Weights of a small encoder-decoder audio transcriber: encoder num experts 8.
Rows from block 9 of the audio encoder of a small encoder-decoder audio transcriber, named by matrix and row number. Rows with one number within an expert belong to one neuron, the router's apart. Each number is 500 + 25 x the weight over its row's rms, rounded and kept within 0 to 999. All counts start at 0. Numbers have three digits each.
After each expert's rows are labels from the 100 clips, of 14976, where the router gives the expert most weight on average: "top examples" is what is common among them. Only what is clearly more common there than usual is listed. The data: babble in 24 made-up languages, each with its own sounds, syllables and stress or tones, from a formant synthesiser.
# router: router (encoder.blocks.9.mlp.router.weight, 8x256), inputs 215-255
# up: expert up (encoder.blocks.9.mlp.up, 8x256x256), inputs 215-255
# down: expert down (encoder.blocks.9.mlp.down, 8x256x256, transposed), outputs 215-255

# expert 5
router.5:528499543523468520515530525535514466525473515469526539468522516495485515542485467494506503480549511504508491508523508489474
up.0:541497529522479452514556490509506508508507536501532451455528465464479498553511521488538536512442478487518517517532512494494
down.0:515477490487497491465515429515504524516474463506504521509497495521510535506510538473530524484514471514503530443499498509498
up.1:505511546537504545530472516456517511462488517475525532531507455459507503485509474505486516515470473545481494503480504461447
down.1:485480489489466488515496481523492507441518503488492473556497509474494481471512487493453508491524500465550487508519484457495
up.2:546502504540519476505548504512517496496506530488493523512526502504513486481508485538500477537530523509510521500486519513504
down.2:501523490478500487499478515467472516535466488481472535489564487449438497490516555478492488480540496465482544482520539511478
top examples: reverberation; /ɔɪ/; /ʌ/; /ʎ/

# expert 2
router.2:451478486527497468551490525509466526466466505488488501506477508499513500528513516463515540498483504486512521559515521492504
up.0:532530533502461475532466487469481478505503521522539490473495481534494515536522485485540528472479506495513492506483498474522
down.0:469550486522471498510476499519494477430477495456494512534533494479498505555490477514481507511488504493497512472515478530490
up.1:501533489472496505497497473483468525476535466458470468511502474447518489477513475455527490509486522490526532480527517446484
down.1:514516487492570467481500491520498499532513515532499455507556514464480508487516525511535487527503529513518515488510479503499
up.2:538495508514515489496489529555499446440498445522533444459497496490507499471503479461431489533479519495480468487468521499497
down.2:472504542485530527550469475489541517487534501513469540493503511524487483499519481492465519508520505526518565541544465449497
top examples: reverberation; prosody: stress on last syllables; /ɔ̃/; /i/

# expert 0
router.0:518471481478531493490508480522514499527506508522508555467486487548470459472505528480515502511482486483513497498472481475477
up.0:490500497505522464534475491469519498490491536466496510496491491467501520492508486498503489460466533499512516522475464490537
down.0:500484502476476481473479460523517510513480497485506503505464514494489471524467481508524476489502485521469443557549470501470
up.1:558485482528490465501506520487488477455498487518494442578472515484526535507457447529500497494470554524531504509452508493483
down.1:516495543477472513507520508465495535499483548537497494508527507460479499491474494477568471521495506493498521482601498513458
up.2:556494504449521489514504508490518493479519513499495510476472497516540466527484520492465496498495531502512526504495503406503
down.2:488487510544481478509501535529481534464481474495452528540517487462471494505505515508500499520520516531515502512518493522501
top examples: white noise; pink noise

# expert 3
router.3:482496523496505558513511511484524486539494516512509491467486555534508488509540498495560486489483491486515507514478489465539
up.0:550545507519490442503511487451485478493501518489496499530516470475541521500493521463512456533540529496526492519494510526477
down.0:496430532462532504472467490493545482495518522532519521536499508509501462510522460505478521493497504514471493495479504537493
up.1:490518507451513476495463491514510491525496429494534499543479458495513519555497485510471521496557563513539495464504507482463
down.1:507461491449536484494538482491496523513491493513506495525530489524461478484512529502472514513487459449495549459507490502500
up.2:518512524540486458524498492515512495470539503501466528459499471486516531473538484459509529478494535488568505469464502459506
down.2:496535531511528511533475483565512512493478542518434458470526503463494510501447514474514459503551479497502529497523496449433
top examples: /a/; /s/

# expert 7
router.7:478454517509486539493490476509510520492499497480538501490544519479518489438505484498446485516496435509468467497491512491498
up.0:511484522477493519510459512500521490490526467460477525486482487487541482522520551518521486523521514512516458502489513467519
down.0:503532496499509500473493462503514479496541521531461510465491538527447489495493547469521499540514474472449506482521530510499
up.1:472528506510480469508479504503525493504487489524491499491456463542543494502511510474502485514469481517514512487521489500487
down.1:507495475526495521512510470478549458502514551489520510517461521495499491476538538509528491482463433493506492487532530510523
up.2:560519516496513493456465495509522483535503513493435494462489475469463488502474510458497509516500507536472523489489547483562
down.2:398500500555521503477523469520491553480497524514496509453552505482533484504496458450469520518520473535451493522492513471463
top examples: /ɔ̃/; prosody: no stress; /a/; /ɪ/

# expert 4
router.4:508497494540513481455537457489470518494466511474468530509496474477493493476504471496498506498545525500482493502501498468502
up.0:521511457521499494532494521463552495477540535527519489513506522479461506534446521489506505475520542468503512463493465410474
down.0:485457495524512544487492548483500505502511521492473480514500537515502492499477481510515523549483527522521458533520495546524
up.1:521540503460529468506466534552478529533511481471497484489456475493488466541475479515469493521487494501523505480499487522528
down.1:471526479489505488507456528484524514522506501527511576444510468483510464510507483498474531509550494536486523494448507515508
up.2:508537488507507458504452544517468476505457500482496486483504508485479545464482514442539516506507514527507493495448480473499
down.2:490460509533472511539523451528509469520529501529512529464534504521480501494498491482460493457538546482518532487457521489485
top examples: reverberation; /i/; rumble; /aɪ/

# expert 6
router.6:472487487482511461548484509475525512490515486478535447495517535517532528507501504509486525467464438504538479536509495523540
up.0:498496500472532462501474494503497456540495475547459500475487520506471482538515475528502534471542498483492527527465461471484
down.0:500494543477477502529512515523502477453519520511485529487488473501485490479547469521472529502531541529452487540523502462522
up.1:502498536505530483477506484506536517507505446506486479483507507502495489507488486522481491481492467514523477457473522513462
down.1:496491494488489502560509492512488474485482554507507508498545536519470475534489525458464507509492505507478496494504493492471
up.2:476471473481540478533444535489518463476526452489487478536464485472513496517519488488473497509501503528505489513475476454540
down.2:512517506546502469522490490534535471503492482514458504480518519517460460504528477488525528502492528535508500512495524438495
top examples: prosody: stress on first syllables; /aʊ/; /z/; /h/

# expert 1
router.1:510486521528549493497541492521469525485454507484475509502487508499514483537446512492501483483549500499539500489485515475493
up.0:530504499458493510467505499473516531524495511478505453524490502523521529527499497456477467452530472483524552524513473460470
down.0:501540531530476527452480512521546488515495486545501510498503519500509523487483478462503478526497481503541503472489501490487
up.1:472503499443513510455485552514467491524534516523470512445476480515494451492500486488489459462516485490485525490491484488494
down.1:455485520533493513500535490493492491551508499478451474471453501493498490510514526503473512491482476540565479508522513470475
up.2:516538487495521528509510473469459496532499457542473535508510464464504420526492497518474542521489514541499461488530474469487
down.2:493498490549463464483496458463501492456461503499482503504495481506506486487549464493487480488480498452490501513480532540510
top examples: prosody: no stress; /b/; /ts/; /ʌ/